Weights of a small encoder-decoder audio transcriber: encoder activation relu.
Rows from block 4 of the audio encoder of a small encoder-decoder audio transcriber, named by matrix and row number. Each number is 500 + 25 x the weight over its row's rms, rounded and kept within 0 to 999. All counts start at 0. Numbers have three digits each.
Before each channel's rows are labels from the 100 clips, of 14976, where the channel reaches its highest value: "top examples" is what is common among them; "peak on" is the class under the peak. Only what is clearly more common there than usual is listed. The data: babble in 24 made-up languages, each with its own sounds, syllables and stress or tones, from a formant synthesiser. In brackets: how many of the 100.
# c30: last pointwise conv (encoder.blocks.4.c3.0.weight, 128x128x1), inputs 0-63

top examples: mains hum (61); /ɣ/ (32)
peak on: silence (99)
c30.3:500500500457500500551500500500437500500500500500500500500500467500439500500500500500427500500439500500500539500500500500500557500500500445533500532500500500500500500500500500536500500500574500

top examples: /y/ (92); /ɔɪ/ (34); /ɣ/ (33)
peak on: /y/ (89)
c30.32:583500500503500500500500500500567500528500500500500500500500500500538533507500536527500643371500500473464500500500500500500500500500500500500500500500500516500500500500500479500500500500500557

top examples: /æ/ (67); /aʊ/ (64); /ə/ (46)
peak on: /æ/ (49); /aʊ/ (42)
c30.69:500500540585500500500500432575500500500500500500552500500500500500423500500543500500500462500500500527500543500500397500500500500500500500482547458500500500500500500500500500450500500427500560

top examples: prosody: stress on first syllables (54); /h/ (49); /p/ (46); /ɑ̃/ (39)
peak on: /h/ (32)
c30.85:500457500500431452500500576500500500500500597483537542500500524468500480449500500518435500500500500500443500465500500552500500500500449500500479525500475500500568463500500500500500500500500500

top examples: /i/ (59); /ø/ (26)
peak on: /i/ (57)
c30.22:558500573500500500500467500500500566567474500458439500535500500556500500500500569500500500612500500500500500437500475472500500500467500565500500500500500500439532500500500500500500500500500519

top examples: /t˭/ (83)
peak on: /ɔ̃/ (26)
c30.49:500533500615500548500500500500500553420500500468500532544521528500500500550515500500477500529472450500500517500431500450474527500500500500548500500500500534549531500500453523478541500500500500

top examples: /ɔɪ/ (94); reverberation (83); /y/ (71); /ç/ (57)
peak on: /ɔɪ/ (94)
c30.89:424500538500500500500500444500500455500500500467557500500610500500500500500500500500500500500500457500500500438500471500500500453500500500500500446458500500500500468500500500467500500543500500

top examples: /k/ (52); /ǃ/ (37); /m/ (35); /ɨ/ (28)
peak on: /k/ (45)
c30.64:541370500537500500450500500500500561500500500500500500577541500437470466500461566545520462462417500481500500500500500500500500500500500529542488500545500500451500528500500500500500500500500442

top examples: /ɹ/ (64); /ɣ/ (35)
peak on: /ɹ/ (58); /ɣ/ (26)
c30.120:478500570485554500500517500500500539500425566411466549534477512450500472477480500500500436500529465500603500500500500539500500500500500500500500481500528500500500529545500500500500516467500500

top examples: /i/ (34)
peak on: /i/ (29)
c30.8:500500500500500500500500460500500554500446421568500539500500462500500500462500500593500500552500500500555500500500467500459569500500500500462500481533500531500472474455500500541500441500500500

top examples: /ts/ (72); /a/ (30)
peak on: /ts/ (63)
c30.79:500500500500455500500440434436500500525500585500500500500500527500500500500518500479500500448500500500537500539500530500500500500500458500500500500500500500500500500500500500543533500462527500

top examples: /ɔɪ/ (78); /y/ (69); /ç/ (60); /i/ (38)
peak on: /ɔɪ/ (75)
c30.115:500500500466453433500500465500538469500500465473551500500542475556527554500500500517500526547500504549500532525464500500500500461500446500500500461500500466500500500500539500500500500500500500

top examples: /ɹ/ (41)
peak on: /ɹ/ (25)
c30.50:482500518539551575500500569529500500524500449500500500500534500500526500500522555477442500520548532500500474500553500500500500500500500500435500516500500500500500457500500500500500500500500500

top examples: prosody: stress on first syllables (59); /u/ (40); /ɔ/ (36); /oʊ/ (30)
peak on: /ɔ/ (33); /ɔɪ/ (29)
c30.104:385500500500500500518500500500500459449466540449500457500593500500436500500570500500500445500500500500500500500500516460500500500443500481500472500500500500500500500500500500500500500500477481

top examples: reverberation (95); pink noise (59)
peak on: silence (97)
c30.54:464500500541500500500500500500500500500500500468500500500500500500500500500500500500500500500500562500456500468500500500500563500500451500500500500441500500500423500548500515557465500500544500

top examples: /x/ (48)
peak on: /x/ (41); /ç/ (31)
c30.108:500500569500500500445497500535500500620500500500500500500452500500478500500500500500549500500541500500500500500557500500500539553551500500500500500500452500500500531500500562500500517488500563

top examples: prosody: stress on last syllables (52); /u/ (49); /oʊ/ (36); /f/ (30)
peak on: /u/ (43); /ɔ̃/ (32)
c30.63:500500545500570500500500500500500464500500500475500474500500500469500500461447500500500500500452568500492500535500455572500500452500500568500559500476500476500484500538500500500476500500500466

top examples: /ə/ (65); /p˭/ (38)
peak on: /ə/ (35)
c30.56:443460474500500500500500581424500500500463500469500500500539500500542500540569500500500500500500500500500500436500500500463500572500500500431500500500483500500500500500500500500500500500500500

top examples: /ç/ (72)
peak on: /ç/ (56)
c30.57:500554500597500500522523528500500500578479500500500500453500500415500500533500500500500500500500500541500453500500472500500500509500500500500500500467459500500500471500500500500470557526500473

top examples: /w/ (80); /ʊ/ (34)
peak on: /w/ (72)
c30.114:500500500500565500500570500500500500538500500500481500500588451500500500570429500500500451500500431500500500500500500500475500500500500500467500451500500500500500500500447495500500500500500500

top examples: /w/ (59)
peak on: /w/ (27)
c30.65:546500500500434500452521488462500500500500500443477500500598500466557500427500562500500500500500500500500500500500500500548500500500500500500500500500437500500500500500500548500500500500500500

top examples: /y/ (56); /ɔɪ/ (34)
peak on: /y/ (47)
c30.126:457466476500500451521540402549500466500500500500466500500500500500500517500500500500500532484500500500533525500500500500500500500483534500500500500500500500471523530500447500543500500544500455

top examples: /h/ (32)
peak on: /p/ (26)
c30.15:500500475462500474559500500500500553500512595540500555500500500500500457440484542480500500500465456537475500500500500500541500500500500483500462500474441500500469545500500500500445500500500500

top examples: /ə/ (51)
peak on: /ɔ̃/ (38); /o/ (25)
c30.77:500500500500500500500500519500457500500500460500454500465626463500500545500457560500500500563500554500500500458500455523467508500555500500500554500531557500500500500525483511500477470540500500

top examples: /ts/ (63)
peak on: /ts/ (58)
c30.53:500500552597500500500500500500529500500500562500500514490500546500536532500500500500500500500500500500500500500575500500500500500500500500500547500450466500500500439500566500546500525542500500

top examples: reverberation (100); /u/ (34); /f/ (31)
peak on: /f/ (29); /θ/ (25)
c30.109:500500545521532553500443500500500500467547500500500451474500500500463519500500467450500500445500500500500500479500500475500532500500457500500500500500500500522453574531500500500500500500527500

top examples: /ç/ (96)
peak on: /ç/ (94)
c30.39:500578500500545500470556500500500483572500470528500500462500444446500475438500545534475500500500500500483500500526543455463561500500469500500500500500500500500500500500500526500500530500517500

top examples: /aʊ/ (44); /a/ (38)
peak on: /ɔ̃/ (33)
c30.94:500500500500500500500500563500500500500500460500500500552534500500500500455500500477500526500488500500500500500500491500430521560500500500500561500500500500500500500500584500500500500575500500

top examples: /w/ (83); /ɑ̃/ (35)
peak on: /w/ (39)
c30.16:537536424520502460500500500517463449500467485466466448538531500500471471500500451500581500500529528500500500500500450500500558500535500513473500550517532500524456500500500500500500488473500532

top examples: /ç/ (100); /ɔɪ/ (33)
peak on: /ç/ (81)
c30.10:500558500526500500500537500500541565666500475500500569458500482500482469500500465500500500383500469500528550500500500500500500500500500500441500500500500500500500500500500500500500500500500500

top examples: reverberation (84); /aʊ/ (44)
peak on: /aʊ/ (26)
c30.125:500500500574500558500500500500500500418500500500500500513429454500440500500500500500500500500547449500466500500500456500461489500500500500500500500500500553500500500450500548473500562500407500

top examples: reverberation (60); /x/ (42); /ǃ/ (34)
peak on: /x/ (36)
c30.73:427420500500500560500500500470468582462562570500550500553500500500500500500478500457500500500449448500500500500500500500500500500512500500500500461500500500500524500500518500500500500500500535

top examples: /r/ (31)
peak on: /r/ (29)
c30.25:500525547500500500531500500542464500500456500500519500500468452482474500455500500500457500500500529500500500500465500500572500500500500500526445430500500557449500500490500500515500500500469500

top examples: /z/ (67); /aʊ/ (43)
peak on: /z/ (49)
c30.21:520500500445547500500464453500500475522383533391526500500500525500500479469500500500529500500500500529596516500500500500500500528500536500500500500558538516500477466513500500538521500500500532

top examples: /æ/ (69); /ə/ (59)
peak on: /æ/ (63)
c30.98:500500500464500500500537500529500500517500500500500500524500535500500500500542568500500542500556560500500500500500500563500500500563500500465500500449500500485500542500500500500500500500458500

top examples: /q/ (49); /ǃ/ (38)
peak on: /q/ (41)
c30.107:500549546500500500422500429500417539463500500537500461500526582500500500500500530500500500439621472500486500460500500500500500500500471500500467500500500500500500500476500500500500500500500500

top examples: /aʊ/ (74); prosody: stress on first syllables (65); /ɑ̃/ (55); /ts/ (55)
peak on: /aʊ/ (46)
c30.101:558521500500500500500470500500514500500500522546500500500457537500478500500469500500500453500500500528500500522500500500530500447500500500500500469540500477500500500500500500500500457500500547

top examples: /æ/ (70); /ʎ/ (35); /ɨ/ (25)
peak on: /æ/ (61)
c30.105:500500481545487500500500500500500469536500500500550500500500500500419442500552537479563500500500500500500522500500500500464500500500500500500545500500500557500500500500500500500500500500500500

top examples: /z/ (82)
peak on: /z/ (44)
c30.37:554500481570500449445500500500500500452500446500500480427453564500500453500500500500500463500500500500500500500500500555553500500500500500500500544562535500500500500500500500439546465467515500

top examples: /ɹ/ (64)
peak on: /ɹ/ (57)
c30.123:500500500430550452459500500500535574500500541469524500500443500500470500488500472500463430500551500500500500439500500500500500500500500500549500500540500551500500500500500500468550540523481500

top examples: /æ/ (59)
peak on: /æ/ (57)
c30.12:500500470508450500500531449500500500500500500500534500500500500542500500500547500500500500473569500500525459439500441500500500500500526500500500500500500500500500500480500500569463500582477500

top examples: /w/ (52)
peak on: /w/ (46)
c30.52:433500566500500500500500500531500500500457500471500558460586500500558500469500440524500503500564500441500500437465500587536500500459500500500500500500500500500500548576500500530500500479500465

top examples: /ɹ/ (42)
peak on: /ɹ/ (32)
c30.17:528560554467555500500525500528500500500500500500500547500465500506500474500500500500500426464500500500500500500476500500500500500467536433449500500576573500500500500500500450500500500500531500

top examples: /i/ (83); voice: deep voice (58)
peak on: /i/ (82)
c30.42:541500500500452500500500500500500551500500500500500500500500500413500500500500500579459598584500474500500500500500500500500500547500465525500500500500500500528461500500500500439500500500500500

top examples: reverberation (93); /ts/ (72)
peak on: /ts/ (52)
c30.31:442565500552502500500459500500458500500500500457500500509500547447443489500469569500500500530500477500500500463500500500500500500500500500574500500481500500442485514500500545556500500500500500